config.yaml
arch: "crnn"
tokenizer: "char"
wave_channels: 96
bidirectional: true
optimizer: "soap"
lr: 0.0013
eps: 1e-08
max_precond_dim: 1024
steps: 3300
warmup_steps: 90
weight_decay: 0.4
Rows from block 5, named by matrix and row number. Each number is 128 + 32 x the weight over the matrix's rms, rounded and kept within 0 to 255. All counts start at 0.
# weight_hh_l0: LSTM recurrent weights (gates i, f, g, o stacked) (model.rnn.0.rnn.weight_hh_l0, 768x192), inputs 64-127
weight_hh_l0.497 [177 139 134 131 109 143  80 148  99 130 167 170  95 135  96 125 192 146 182 157 138 111 142 124 112 156 147 111 130  81 173 128 179  99 139 175 140 163 165  94 142 105 194 141 156 127 107 119 164  92 137  99 127 144 123 136 184  93 163 171 124 140 125 152]
weight_hh_l0.498 [ 85 158  88 201 124 141 121 146 105 105 115 127 141  92 157 113 134 125 153 162 137 145 127 132 141 157  64 182 118 116 103 141 112 174 153 124 170 164  70  97 123 142 164 102 159 111 124 123 112  56 110 157 121 167 148 121 162 123 143 129 171  99 124 147]
weight_hh_l0.499 [ 77 136 177 100 108 102 138 126  67 129 111 169 134  67  74 124 158 123  82 145 127 154 133 171 163 125 113  93 139 125  92  71 162 116 172 141 140 164 152 134 126 158 135 161 149 172 113 142 167 137 160  60 101 110 129 102 176 173 157 178  75  87 125 134]
weight_hh_l0.500 [147 139 142 144  72  67 123 129 150 178 138 114 167  80 150 101 137 107  91 165  96 125 156 155 142 131  58 149  87 140 108 137 175  46 123  84 139 177 144 194 128 155 129 117  86 155 122 176 140  23 136 114  72 120 143 169 158  68 160 197 142 143  77 166]
weight_hh_l0.501 [128  90 112 161  99 121 124 141 167 123 133 114 173 108 162 109  99 110 135 153 155 117 180 100 110 132 124 134  92 132 141 155 140 132 175 182 157 194 112 134 125 201 145 142 124 102 108  97  67 127 120 115 158 127 116 128  92 178 142 122 155 150 120 157]
weight_hh_l0.502 [118 133 137  96 153 121 110 107 169  82 122  92 120  86  95 120 112 152 146 182  89 143 193  98 144 137 114 107 188 129  71 147 102 133 122  96  88 116 120 115 132  64 121 115 182  73 137 161  95  82 140 130  97 116  71  90 162 102 115 106 151 130 153  77]
weight_hh_l0.503 [ 88 151  41 190  21 140 139 161  78 113 140 129 135 148 110 106 192 141 108 147 159 133 158 108 145 156 151 174 134 157 193  69  83 194 108 173 126 233 126 112 149 177 152 100 120 131 218 111 109 139 149 150  82 126 153  67 160 153 181 151 107 133  99  52]
weight_hh_l0.504 [113 106 133 120 113 144 113 167  75 122 163 104 173  71 141 140  94 132 188 141  90 165 118 156 115 103 142 115 148  90 166 123 169 129 130 214 128  67 185  92 153 145 118 113 129 163  92 134 162 160 117  67 152 128  63 197  70 153  92 150 118 101 147 175]
weight_hh_l0.505 [152  85  91 172 123 192 113 116 129 123 108 145 158 136 132 103 159 148 159  88 156  91 113 164 103 148 109 106 169 103 181 149 151 110 136 116 131  80 151 129 184 111 140 138 103 137 126 126 136 103 129 151 110  98 144 179 128  65 137 130 178 137 133  88]
weight_hh_l0.506 [162  34 151  86 133 109 133 169 117 171 126 123 140 132 117  80  90 102 159 128 123 114 117 168  88 119  31 115 135 108 180 112 183 148 123  97 130  85 156 135 100 164  86 122  76 143 110 147  78 161  61 113 133 111 111  56 121 118 110 135 166 111 120 115]
weight_hh_l0.507 [145 138 138  76 115 145 155 167 124 115 122 115 132 145 145 137 139 126 128 136 154 132 189 133 137 131 143 114  74  64  99 125  99 122 100 104  86  82 122 117  62  77 108 153  60 135 166 146 152 186 110  97 115 119 178 124 184 155 118  68 168 129 153 102]
weight_hh_l0.508 [104 137  79 110 104 129 156 104 170 163 119  83 149 163 140 164 158 122 133  34  86  74 133 150 115  49 130 134 111  98 155 159 101 134 138  81 107  56 177  77 124 115 167 116 152 109  94 128 103 144  40 183 114 157  53 113 145 119  83 113  61 107 115  77]
weight_hh_l0.509 [ 76 186  69 117 110 141 135 141 151 144 122 190 154  81 114 143 172 111 119 112 114 157 127  94 144 153 132 120 115 150 120 165 167  76 152  92 157 119 104 163 148 132  96 139 158 152 135 114  99 159 103 110 183 100 154  77 158 181 121 119 155  41 163 117]
weight_hh_l0.510 [105 144 153 153 100 137 123 104 177 163 170 203 126 107  94 155 137 115 104 117  85 130 136 131  83 142 121 115 146 144 135 154 112 137 142  83  98 172 196 125 115 109 156 126 138 108 186 154  85  79 140 101 118 157 184 121 148 102 124 150 132 130  89 121]
weight_hh_l0.511 [131 148 135 152 111 115 104 165 164 110 155  71 102  83 131 165 131 115  98 104 140  79 137 149 119 125 178 165 115 138 192 153 104 180 142 123 122 166 157 143 192 117 157  80 108 136 198 184 117 113  65 168 155 103 139 176 150 139 118 193 104 125 114  53]
weight_hh_l0.512 [114 128 106 114 137 158 136 129 100 158 151 135 176 114 101 121  85 165 108 125 142 144 132 121 109 104 155 175 172 106 158  93 174 130 124 157  72 114 133 153 105 157  99 143 115 147 135 180 118  99 119 145 134 148 104 102 142 123 157  98 145 143 122 120]
weight_hh_l0.513 [148 158 150 174 188 137 150  77 126 123 148 142 113 101 137 112 162 171  99 131 179  84 141 186 103 167  89 129  61 101 142 130  92 150 116 125 128 142 140 131 138 153 110 162 138 110 131 116 145 113 146  92 127 123  79  78 186 166 137 154 120 112 162 167]
weight_hh_l0.514 [ 90 175 120 129  80  80 126 135 115  92  92 102 160 131 157 103 135 130 141 111 169 132 103 127 126 190  88 121  93 132  97 127 139 112 131 122  92 120 159 182  84 131 165  69 157  94 147 144 126 148 138 160 147 120 126  84 118 107 166 100 137 132 142  80]
weight_hh_l0.515 [133 184 117 156 143 128 140 128 124 103  54 144 119 109 156 116  90 148 107 124 164 144 144 113  58  93  72 133 156 124 122 135 129  91 109 109 141 155 104  90 145 106 178  86 128 142  36 103 112  83 134  85 114 102 166 150 107 121 124  74 120 150 121 117]
weight_hh_l0.516 [211 136 100  44 143 151 156 122 123  87 113  88 136 164 206 147 183 163 159 119  89 136 139 100 144 132  91 142 104 118 175 109  82 145 107 134 146  99  72 154 117 160  75  93 135 130  94 125 124  88 165 149  96  67 208 103 126 146 121 113 115 143 132 115]
weight_hh_l0.517 [125  86  64 182 158 163 128 163 115 147  85 113 128 137 141 146  80  94 127 111 109 112 143 121 151  79 139  93 113 103 138 115  94  73 146  77 125  88 138 130 133 122 133 125  87 134 153 136  94 107 134 113 133 112  82 108 175 125 126  77  91 116  70 155]
weight_hh_l0.518 [138  43 173 127  84  98 136 155 120  87 136 130 169 160  82 165  78 122 108  80  88  97  91 105 122 103 132 124 153 187 135 150 158  41 168 160 133 148 166  64  67 104 179 157  90 100 164 176 131 185 166 105 125 143  79 124  89  51 101  78 126  70 128 143]
weight_hh_l0.519 [ 88 144  84 122 157 141 133 133 120 106 155 192 136  80 112  92 133 123  93 174 163 169 103  71 175 129 165 124 145 111 145  70 133  98 128  89  73 120  88 123 137 119 161 112 137 116  84 129  67 100 126 120 181 133  91  86 111 148  70 172 196 148  53 109]
weight_hh_l0.520 [ 96 140 155 169 136  79 165 124 117 121 139 135 144 159 159 163 134 153 103 114 165 142 114 126 174 118 150 141 142 150 128 135 159 156 134 107 116  92  56 147 100 120 106 104  96 135 148 116 155 119 133 107 157 121 128 111 149 188 139 158 142 111  97 142]
weight_hh_l0.521 [138 170 153 195 152 143 131 127 123  81 180 100 171 115 123 108 123  91  89 168 139  92 112 121 139 182 124 183 132 160 181 101 123 129 162 201  89 215  94 200 130 123 134 127  49 111  81 148 111  88 128  97 204 126 109 110 104  84 107 145 170  94 150 172]
weight_hh_l0.522 [ 66  54  93  77  65  50 115 133 105 155 175 153 134 128 128 152 200  95  63 126  82 196 173 117 108 143 118 112 140 135 181 133 140 140 143 205 107 171 195 129 127 136  77 156  61 146  85  91  93  93 129 167  22 135 113 102 166 143  74 133 133 154 155  75]
weight_hh_l0.523 [124  98 120 136  99  81  96 110 151 136 130 116 121 139  78 103 100 138 111 133 148 104 111 135 152 111 167  91 130 123  92 102 150 117 138 102  93 148 124 145 150 106 166 125 119 173 133 146 103 166 140 147 158 103 103 164 150 149 136  81 101 132 133 108]
weight_hh_l0.524 [ 99  52 137 102 179 121  89 132  90 105 127 141 105 139 104 111 141  82 174 140  94 102 129 128 146 123 136 113  90 183 115  82 135 125 109 186 174 119 100 169 138 102 138 129 145 116 135 140 170 104 122 193  81 114 169 105 145 144 105 131 119 160 134  82]
weight_hh_l0.525 [149 108 146 160 110 115 164  70 139 107 181 107 124 153 185 113 151 166 123  84  98  81  95 113 148 209 112 117 136 119 190  98 125 118 166 119 111 140 165  75 144 118 102 158 146 105  98 135 135  50 155 127 127   0 125  94 142 164 149 110 187 110 115 147]
weight_hh_l0.526 [ 92 123 146  92 152 171  93 113 161 186 137  97 113 163 161 133 107 163  85 113 156 182 123  99 137  85 162  86 147 110 104 116 122 145  60 117 126  74 118  93  66 129 124 173 137  68 110  99 172 156 119 138 154 102  79 116 163 185 153 138  85 162 126 195]
weight_hh_l0.527 [100  92 159 107 136  91 111 144 129 116  84 115  90 101 119 119 135 112 167  96  97 141 134 104 134 138  92 102 132 153 109 139 122  75 167 156 141 126 113 105  78 130 126 161 112 177 105 152 139 184 129  99 116 101 143 127  84 164  83 127  93 119 155 152]
weight_hh_l0.528 [ 52  97 134  92 153 168 137 126 162 133 100 168 190  91 132 148 151 157 139 154  95  74 204 128 161 115 164 144 125 159 230  48 130 144  76  56 120  25 137 178 108 118 181  81 183  60 125 109 122 138  84 153 124 163  81  88  84 108 149 158 178 134 130   0]
weight_hh_l0.529 [120 149 121 149  86 147 125 145 114 165 142 121 100 103 133  87 162 169 114 111 135  93 106 102 130 163 107  92 154 128 180 125 130 179 126  83 156 118 144  99 110 123 158  72  63 118 143 157 186 121 146 154 106 163 105 158 169 172  98 165 136 125 145 160]
weight_hh_l0.530 [138  52  94 160 133 102 170  61 114 104 169 169 171 142 161 143 163 133 139 152 170 136 163 113 133 149 181 203 153 184 115  78  58 132  68 142  87 107  82 160 124  89  79 157 151 159 101 180 139 143 122 197  39 125 113  89 144 101 188 138 179 117 127 104]
weight_hh_l0.531 [140  84 124  98  92 146  76 135 119 158 139  73 127  94  88 165 130  73 143 156 116 136 144 141  98 118 151 105 120 124 104 113  86 123 119 151 125 153 142  78 146 140 125 109 118 118 172 152 116 102 139 137 157  41  86 128 100 121 116 125  83 154  98 131]
weight_hh_l0.532 [ 93 132 127  97 107  80 113 126 142 139  87  93 139 135 170 164 142 130  68 177 128 195 116 132  98 118  81 158 140 181 171 110 141 144 151 130 134 112  95 207 137 109  85 114 133 167  61 128 104  99 122  85 112 111 132 163 137 119 165 125 131 120  80 108]
weight_hh_l0.533 [124 161 139 113 136 144 108  94 120 139 124 145 108 118 156 166 109 177 112 103 106 137 157 106 145 169  88 127 141 116 132 183 164 100 157 122  78 242  99  72 104 110  76 155 111 113  89 137 200 181 112 107 134  79 133 155 170 157  97 132 109 116 154 116]
weight_hh_l0.534 [ 93 147 125 115 141  76 100 152  62 194 166 200  92  79 123 175  69  70 103 158 114 175  50 109 138 138 122  78 102 143 120 152 122 111  97 153 139 156 128 121  98  98 102 126 126 166 158 152 110 149 159 134 190 115 131  79 126 146 112 148 102 155 115 168]
weight_hh_l0.535 [139  91 139  80 136  86  81 155 177 156 152 107 129 122  85 123  68 126 118 180 111 127 135 155  75 126 112 189 176 135  92 140 128 137 126 130 109 111 146  68 112 123  89  93 121 148 108 154 140 125 137 202 124 186 131 142  87  99 123 141  90 125 122 127]
weight_hh_l0.536 [127 140  97 112 137 122 176 130 131 167 120 194 140 165 121 164 125 147 115  96 115 125  79 171 116  94 120 166 133 120 132 100  92  64 115 169 145 107 126 181 173 223 145 144 151 166 142 148 130 107 114 126 169 162 116 138 161  97 145  69 129 112 136 125]
weight_hh_l0.537 [186  72 118  89 164 110 129  94 123 148 169 129 111 129 101 176 115 119 130 111  88  89 148 178 120 105 171 115 197  87 119 124 132  54 156  70 126 117 177 114  75  72 173 131  90 109 162 185 174 139 118  87 159 127 140  79 130 118 123 164 130  69 148 129]
weight_hh_l0.538 [154 184 133 156 116 117  62 151 125 100 162 135 116 129 196 104 140 106 110 138 149  88 141 105 170 151  33 132 152 103  61 212 151  78 130  54 149 126 166 108 210 146 126 122 195 182 156 115 110 102 141 126 145 129 177 111 162 131 147 121 165 174 113 118]
weight_hh_l0.539 [116 151 168 148 119 142 139 105 127  96 144 154 121 153 117 138 127 141 183 156 135 131 100 134 149 185 137 136 148 205 144 167 141 126 134  54 114 151 141 160 152 130  84  92 121 121 115 124 148 151 138  64  91 124 102  92 139 125 106 162 150 130 144 106]
weight_hh_l0.540 [137 184 153 141 136 172  93 168 123 124 114 174 184 123 137 113 120 100 170 166 123 126 101 120  35 150 131 110 157  94 164 134 106  68 143 160 128 151 138 118 149 149 102 133 105 154 123 135  88 162 105 172 133 153  94 177 104 140 178 156 129 126 143  62]
weight_hh_l0.541 [154  90 123 113 131 150 108 145 191 137 145  81 136 200 155 122 100 144 146  76 111 116 116 157 102 128 186 135 164 143 204 123 106 165  76 130 165  86  92 115 172 138 191 178 135 139  89 149 129 169 111  87  88 117 131 156 132 124 131 158 163 140 131 132]
weight_hh_l0.542 [159  72 121  76 153 126 150 114 115 143 164 137 118 174 132 145 103 152 105 148 112 113 146 110 124  99 151 152 128 131 151 103 150 114  95 125 141  79  82 144 115 128 189 184 119 122 100 125 179 103  78  59 196 144 102  97 148 126 113 137 138 126 138 162]
weight_hh_l0.543 [132 136 102 107 137 151 126 195 117  68 176 133 131 141 121 107 116 100  81 134 143 172  84  94 111 130 142  95 131 116 135 146 142 138  86 108 119  92 118 138 160  99  89 149 122 124 116  77 118 158 152 108 188  71  99 100  85 139 142  80 150 156 105  98]
weight_hh_l0.544 [194 199  92 149 150 128 165 152  92 104  26 100 128 111 141 124 155 113 216 144 132 138 113 117 132  97  29  23 137  16  99 160 143  85  77 219 157 134 136  93 159 159 165 138 108 169 175 113 201 162 157  45 122 172  81 149 158 104 152 106  82 148  96 179]
weight_hh_l0.545 [121 111 117 148 118 158 155 115 108  99 134 126 148 119 197 175 156 183 134 125 117 101 136 113 172 108 138 106 116  89 184  87 134 199 160 124 116 168  93 140 111 124 123 137 149 151  99 137 124 143 138 167 100  44 188  88 196 123  95 127 133 151 156 127]
weight_hh_l0.546 [126 192  97 120 153 180  93 115 123 144 109 164 183  96 156 105 139 135 112 132 140 154 101 113 170  84 141 158 149 125 175  68  83 163 136 110 136 111 155 102  72 130 123 163 103 134  83 108 112 159  87 187 115 157 125 109  16  80 156 154 171 132 111  93]
weight_hh_l0.547 [173 193 133 140 159 152 136 154 106 118 104 146 143 210 141  86  76  82 144 124 141 100 136 103 159 175 114 133 118  83 156 105  85 162 149  94 138 160 140  91  86 111  82 111 151 129 116 127 138 134 164 176  79 158 111  73 162 171 160 156 121 107 114 131]
weight_hh_l0.548 [121 117 182 125 118 134 145 118  93  85  71  75 107  78 121 143 107  97 123 113 160  91 115  97 119 185  66 133 102 137 108 135 155 142 133 111  85 102 182 148 157 155 119 150 170 111 144  82 120 148 148 115  96 138 140 153 182  94 157 135 108  90 128  91]
weight_hh_l0.549 [ 63  68 148  98 163 152 139 147 161  87 166 173 135 120 154  87 175 137 111  95  91 144 118 142  92 132  71 102 150  95  89  76 132 107 195 106 122 190 127 153 109 167 159 149 115 201  99 121 108 175 190 125 130 125 153 133  96 158 112 134 146 178 153 184]
weight_hh_l0.550 [116 128 171 130 100 149  91 172 202 116 109 115 165 117 147 174  96 114 130  89 167  98 111 124 112 118 114 112 151 128 122 118 125 134 107 107 117  80 144 187 115 107  73 162 167 146  50 120 139 162 134 167  74 143  88 137 156 201  95 139  91 169 121 108]
weight_hh_l0.551 [161 126  87 180 155 121 117 114  91  94 112 130 163  86 140 167 147 121 111 153 125  98 153 154 156 120 114 162 113  84 109 143 136 170 156 103 129 169 104  79 148 106  95 115 129 128 101 127 155 169 125 130  81  99 105 117 170 159 135 103 129  96 125 154]
weight_hh_l0.552 [166 173 104 111 133 164 139 169 123 114 139 122 187 114  99 178 133 109 197 116 133 116 140 127 101 192  66 137 101  98 104  86  88 117  49 126 128 103 166  69 156 129  96 124  98 139 146 148 106 101 116 116   0 143 112  96 149 118  97 109 129 147 131  30]
weight_hh_l0.553 [140 138 126  81 127 120 117 163 116 117 118 129 152 139 122 152 119  84  91 158 118 157  97 124 113 132 138 113 141 184 129 110 116 146 168 133 146 122 101 133 146 159 152  94 129 150 116  81 149 120 142 105 169 150 111 156 128 150 110 123 104 196 144 123]
weight_hh_l0.554 [112 191  93  94  92 174 105 125 148 111 107 107  99 132 128 138  67 129 136 119 129 103 110 118 147  85 171 171 178 136 183 119 144 118 172 136 114 102 158 103  96 140 109 119 112 104 135 113 138 121 102 124  85 154  72 125 161 132  66 106 146 132 149 168]
weight_hh_l0.555 [171   6  81 145 162 130 187 135 129  87 156 117 145 162 140 115 139 152 183 144 145 147 154 159 141 122 164 197 108 139  62 148 124 145 120  86 117 135  59  74 183 124 129 137  48  93 141  88  36 116 114 170 120 147  83 184 101 173 156 155 103  98 173 140]
weight_hh_l0.556 [ 89 152 135 115 146 119 135 126 131 156  66  62  93  86 153 122 174  76 104 150  99 125 102  81 102 102 103 174 137  60 167 114 114 137 123  86 103 149  88 138 133 133 184  88 169 145 128 140 107  98 110 173 138 110 152 158  95 164 150 100  99 126 138 141]
weight_hh_l0.557 [148 117 103 144  86 164  61 134  62 121 149 127 156  87 126  92 173 129 123 161 128 147  90 162 129 146 142 140 131 143 182 130 120 118 124 124 125 111 146 165 186 157 197 138 120  94 141 167 168 120  85  85 186 145  82 229 157 105  92  85 167 113 131 124]
weight_hh_l0.558 [148  90 128 121  79 104 107 177  72 154 166 122 141 130 170 113 169 100  66 131 173 129 153 109  84 180 103  81 119 132 165 120 126 119 124 130 100 104 103 106 106 117 100  84 137 134 145 136 122 131 149  99 133 162 151 153 103 127 165 130 175 155 127 164]
weight_hh_l0.559 [104 162 161  61 130 146 107 132  85 230 158 204 143 102 104 105  75 122 134 162 105 101 132 125 164  97 158 158  94  99  65 172 123  72 118 168 114 146  95 162 143 141 155  83 165 155 113 147 174  97 140 135 164 178 152 102 127 116 166 153  37 179 172 100]
weight_hh_l0.560 [ 83  66 157  86 118 168 150 120 142 144 118 114 140 200 145 115 167 120  99 140 107 121 130 115 121 100  83 119 138 157  91 141 224  81 158 111 136 115 130 134 124  99  99 132  93 108 122 171 134 151 162 117 174 105 128  82 119 169 149 124 163 144 125 143]
weight_hh_l0.561 [125 178 163 106 115 119  95 120 133 151 123 160 120 193 114  92 168 167 157 148  95 108 141 150  64 165 132 100  95  92 107 170 105 169 112 124 134 120 201 109  96 105 172 181 185 104 110 177 133 112 137 124 139 185 133 148  68 113 125 150  93 161 214 148]
weight_hh_l0.562 [100 132 134 117 168 132 131 154  77  92  89 124 101 154 150 144 113 121 131 148 132 151  48 157 133 161 128 153 145 105  89 140 137 100  97  93 151 149 131  95 146 128 121 114 191 128 128 124 192 121 159  87 128  87 157 143 125 124 174 128 165 112 127 132]
weight_hh_l0.563 [118 110 162 142  71 126 140 129 154 122 198 160 181 165 115  90 172 173 123 161 105 154 121 109 128 183  92  84 147 154 141 128 162 115 124  67 112  93 112 137 137 106 120 153 111 124 126 116 156 153 124 130 116  78 105 123 160 164 174 156 102 131 122 127]
weight_hh_l0.564 [146  46 108 132 121 129  95 144 123 111 116  87 103 164 159 159 145 121 157 151 158 123 114 218 129 122 124 166 127 155 127 120 104 194 114  73 114  79 148 134 127 158 128 116 103 109 101 119 135 144 129  86  93 137  99 145 155 137 164  86 186  81 155 141]
weight_hh_l0.565 [153  76  77  87 122 114 116 107  93  71 107 137 133 176 149 144 128 122 143 113 139 171  97  82 144 139 107 141  99  93  83 166 156  82 114  98 137 123  88 112 118 117  72 114 133 123 126 114 128 108 163 112  75  90 149  85 175 127 129  83 132 171 101 158]
weight_hh_l0.566 [122 145  95 190 162 125 176 106  35 141 178 111  95 133  94 157 202 134 172 146 134  92 127 102 141 117 105  77 127 156 117 153  79  45 128 137  84  97  78 186 106 129 161 133 122  76 124 120 129 172 153 133 183 131 131 134 175 155 123  89 141 132 117 135]
weight_hh_l0.567 [218 111 113 139  86 123 154 141 138 111 167 102 117 109 149 176 109 136 172  94  85 123 138 117 146 110 183 115 107 114 128 166 127 111 143 129 108  91 103 147  77 126 122 137 116 123  69 149 143 106  99 115 150 142 108 170 159 147  78  69 116 104 116 146]
weight_hh_l0.568 [156  92 110  64 169  77 190 113 145 185 141 106 113 178  54 167  96 149  94 155 163 152  97 111  81 173 151  80 111 198 130 187 114  48  83 121  88  90  95 117 125 138 162 138 180  89 135 167  96 116 207  96 109 129 155 124  63  40 177 132  71 121 109  78]
weight_hh_l0.569 [117 133 103 120 120  97 163 177  74 146  85 142  95 104 201 137 157 141 169 149 160 157 166 114 124 109 133  87  75 133 136 134 142 106 152  96 146 108 168 138 116 171 143 152 135 133 107 147 118 136 137 124 134  45  88  80  74 101 163 115 118 125 117  68]
weight_hh_l0.570 [156 129 157 108 110 164 140 109 110 140 133 157 148 144 103 136 150 136 129  86 143 134  63 135  70  80 109 114 133 121 142 143 127 131 121 186 172 126 162 128 150  71 146 154  79 162 108 162 159 109 143  86 191 130 100 187  86  90 159 155  97  98 120 136]
weight_hh_l0.571 [ 93  86 104 128 130 109 130 104 110 126 159  92 152  65 108 111 137 128 130 112  86  98 119 118 148 133 104 134 139 111 170 140 128 147 115 160 104 125 134 185 111 139 113 142 121 151 129 136 153 130 127 157 156 140  83 165  87 117  55 121 150 128 122 147]
weight_hh_l0.572 [133 149 116 145 112 142 189 132 117 143 175 128 108 128 127  78 153  80 138 103 176 170 111 150 182 114 173  90 122 195 149 162 172  83  96 110 103 157 107 146 113 118 148  77 155 183 135 112 122  93 144 100 106 103  96 113 110  86 103 148 111 100 103  98]
weight_hh_l0.573 [ 92 178 126 118 116 111  97 160 127 139 200 124 134 100  90 111 213 105  75 137 127 178 136 119 119 102  95 170 128  69 166 120 155  87 121 170 117  94 174 108 180 132 155  83 104 101 112  81 138 123  89 161 134 145 143 109  97 152 169  97  93 145 136 136]
weight_hh_l0.574 [128 127 158 165 205 140 167 116 167 144 178 130 134 111 146 103  98  86 121 101 124 120 118 139 102 153 100 184 149  85 130 106 121 147 109 177 114 141 119 171 115 115 100  87  81 130 170  69 133 106 144 137 137 143 162 148 165 127 144 124 171 123 132 147]
weight_hh_l0.575 [164 102 110 134  84 140 124 104 159 147 164 101 124  97 171 131 147 103 123 140 100 136  96  94 161 141 174 176 144  97 139 119 183 128 125 119  85 176 138 102 133 130 138 107 119 127  56 104  85  67  93 139 140  94 130 173  59 138 109 106 110 168 143  88]
weight_hh_l0.576 [163 217 151 108  84 129 121 104 160 147 142 146 154 125 117 122  95 169 160 116 132 150 129 124 102 151 134 150 174 119 109 130 122 197 135  98 132 125 159 196 114 114 116  93 156 114 179 127 151 111 140  92  52 122 151 175 126 134 191 151 158 181  69  87]
weight_hh_l0.577 [164 132 111 140 133  75 121 113  56 131  76 148 132 111 164 111 120 159 128 141 135 180 140  95 149 120  78 145 131  74 110 189 141 128 157 151 159 158 156 140  90 118 117  61 122 128 132 102 136 156 112  98 164 133 124 151 125 150  89 168  70 147 136 102]
weight_hh_l0.578 [162  77 109 167 141 139 119 134 101  92 133 148 126 105 146  89 185 124 142 136 109 101 172 118 126 143 147 125 135 104 186  68 153 106 170 176  91 109 158 120  84 153 141  91 109 154 106 128 148 114 117 108 114  96  84 134 124 118  74 174 175 113  88  85]
weight_hh_l0.579 [ 65 145 102  78 116  96 143 127  44 145  58 178 114 117 160 101 164 107 145 161 136 172 123 107 122 121 182 100  94  87 108  77 119  99 118 179 106  79  99 184  86 143 181  92 108 100 108  82  78 140 113 131 181 129 157 133 108 131 197 188  90 200 109  92]
weight_hh_l0.580 [107 117  95  95 194 144  77 146 130 136 110 187 106 113 175 189 178  97  99  95 157 121 155  96 185 109 115 100 163 132 123 144 104 143 143 143 166 126 170  91 104 154 135 139 185 125 129 101 127 136 164 162  95 121 163 100 108 118 158 125 156 129 135 110]
weight_hh_l0.581 [183 166  91  70 177 163 175 156 111  96  69 143 112 155 221 109 123 138 131 154 103 153  94 145  97 101  71 134 143 118 171 167  81 167  65  84 163 132  83  81 122 158 123  84 104 142 147 173 152  85 125 109 112 176 105  74 129 165 146 178 125 140  94 159]
weight_hh_l0.582 [137 154 149 162 169 136 119  84 124 172 123 140 159  82 126  48 118 206 131  92  94 148 130 115 128 140  45 212 131 166  83 143 123 162 136 108  74 201 209 107 168 129 202 120 117 177  94  86 180 139 109 108  91 196  37 128 187 178  91 139 158 146 155 122]
weight_hh_l0.583 [122 140 180 163 126 139 123 157  38 150 129 100 130  81 202 155  89  88 159 138 111 176 137 141 130 163 206 133  75 151 120 153 104 144 105 143  51 130 117 138 137  69 200 133 128 129 119 131 146  97  98 124  91 108 129 172  48 123 147 194 125 145 114 108]
weight_hh_l0.584 [ 98 144 170 177 145 113 122  65 130 100 165  90 124 144 181 109 166 168 133 189 135 150 113  92  97 159  58 141 149 140 160 109  46 177 158 108 153 180  98 138 105 133 158 139 118 137 130 152 133  35 153 111  26 119  36 137  81 183 105 141 171  96 110 125]
weight_hh_l0.585 [124 221 163 159  98 107  66 162 134 105 129 136  95 143 166 111  78  79  81 111 130 169 125  98 192  60  81 131 142 128 109 213 119 144 133 132  78 125  77 142 151 135  91 226  89 127 138 101 176 119 185 179 149 112 171 157 116 148 134 113 118 161 125 157]
weight_hh_l0.586 [124 123 140 195 177  92 127  81 103 143 133 150 125 146 142  78 110 118 169 123 120 130 116 159 123 166  66 188 109 110 122  98 129 133 151 129 121  69 106  59 178 106 106 107 111  87 111 103 132 121 180 160 125 134 105 137 152 145 157 132 134 112 161 138]
weight_hh_l0.587 [100 133 100 160 187 141 189 133 110 100 149 158 142 155  96 111 189 198 175 146 149 162 150 106  69 178 148 107  85 117 148 139 158 193 151 125 106  76 128 115  97 145 141  96 143  77 148 179 120  83 125 152 112 149 164 127 134 149  80  67 218 187 183 147]
weight_hh_l0.588 [138 116  83 125 152 145 156  96 129 104 183 144  88 166 104 111 118 140 171  93 135 118 178  91  51 117 107 174 158 110  91 134 136 139  97 155 146 137 127 173 186 104 132 146  87 152 158 102 163 148 170 138  97 147 154 121 165 160 128  91 163  60 111  87]
weight_hh_l0.589 [135 112  97  98 104  77  97 124 169 112 130 161 153 102 142 128 157 197  85 184 142 129 147 147 108 165 178 112  87 112 189 104 126 150 149  77  76  88 139 180 118  98 164 143 155 112 137  90 139  48 120 171 177 125 145 115  95 168 121 125 147  95 128  93]
weight_hh_l0.590 [ 92 147 146 140 136 126  92 116 121  82 208  86 155  74 167 142 149 183 156 106 121  95 144 121 122 120 128 110 111 145  81 113 106 131 133  99  85  87 127 161  87 168 123 163 119 166 152 124  92 138 124 124 140 128 139 163 160 128 110 115 113  88 147 109]
weight_hh_l0.591 [126 148 123  98 116 161  91 151 130 148 144  84 183 165 115 140  86  87  86 140  90  73 182 106  99 181 161 152 171 151 113  71 121 184  94 115  80 135 175 148 148 154 138 147  77 114 113 145  64  93 133 179  94  79 113  95 131 110  71 102 158 204 124  62]
weight_hh_l0.592 [151 157 135 155 107 153 156 124 119 158 125 116 142  54 159 137 184  76 148 164 117 117 150 110 156 132 165  93 102 140  72  93 111 118 157 116 105 106  69 111  71 119 157 149  90  78 136  98 131 135 122  99 114 121 129 124 150 174 136 173 101 120 108  43]
weight_hh_l0.593 [125 155 123 131 142 122 166 143  81 109 143 114 121 127 142 169 148 149 135 152 153 140 136 115  97  90 109 133 119  70 133  91 121  88 147 167 102 164 171 103 103  75 130  75 145 129 108 160 116 110 116  47 160 136  57 143 117 128 124 151  60 135  92 136]
weight_hh_l0.594 [ 75 113  90 112 142 116 148 144 118 176 107 141 179  84 143  94 171 112  79 152 135 118 157 116 115 123  90  91 118 102 123 151 110  63 102 154 103 111 123 165 117 123 127 160  87 160 159 150 165  79 130 163 144 141 128 134  61  88  92  55 140 132 118 130]
weight_hh_l0.595 [ 92 127 150 132 183  99 157 128 173 129 101 116 125 117 130 141 113  90 174  92 131 113 128 145 134 153 140  64 119 119 135 121 139  89 100  46 123  97 136 159 109 139 119 186 150 150 125 113 107 124 140  36 167 115 139 103 132 163 179 157 142  97 138 124]
weight_hh_l0.596 [ 76 139 138  46 207 158 145  82 197 119 124 246 137 135 111 119 140 165 136 130 159 136 141 114 163  90 163 115 117 115 127 141 126 143 116  74 151 136 202 157 120 120 117 164  94 178 173 136  98 187 139  76 164 150 145 136 202 155  82 111 116 185  57 112]
weight_hh_l0.597 [197 135  82  88 129 137 121 124 138  99 183 117 163  71 125 141 207 169 146 137 165  78 136 192 180 143 102 126 101 110 208  32  90 181 165 123  93  98 219   6 108 152  95 198 139 102 151 138  87  68 134 189  59  85 116 172 186 158  83 148 156 122 173  80]
weight_hh_l0.598 [182 115 113 134 141 127 113 132 118 141  73 162  96 171  88  99 109 136  95 167 153 162  85 116 113  86 126  97 147 118 143 117 114 140 108  85 153 147 147 111  79 160 123 100 153  92 150 125 158 143 158 131 161 179 136 142 151 134 106 213 143 133 169 111]
weight_hh_l0.599 [105 154 104 127 134 127 117 131  92 155 138 133 104 132  53 146 120 130 126 122 114 123 108 130 155  82 105 182 142 150 103 134 145 124 171 135 119  84 161 159 103  81  50 101  78 133 114 153 146 141 133 107 144  84 129 145 195 181 116 109  92 122 114 105]
weight_hh_l0.600 [184 169 166 170 142 159 156 168  61 144  97 182 108 121  73 134 154 110 154 120 132 136 107  76  76 139 113  89 161 101 142 125 125 131  97 115 108 133 159 172 171 128 160 136  95 137 163 123  56 132 103 180 109 135 111 115 107 103 128 145 142 166 110 136]
weight_hh_l0.601 [157 122 153 148 151 103 157 112 135 121 157 118 123 161 109 100  52 129 155  88 150 132 190 104 123 105 175 107 122 103 108 130 101 123 118 101 104 125 102 161 122 158 102  98 151 115 116  90 163  77  55 141 171 118 140  81  65 129 131 169 191  89 115 124]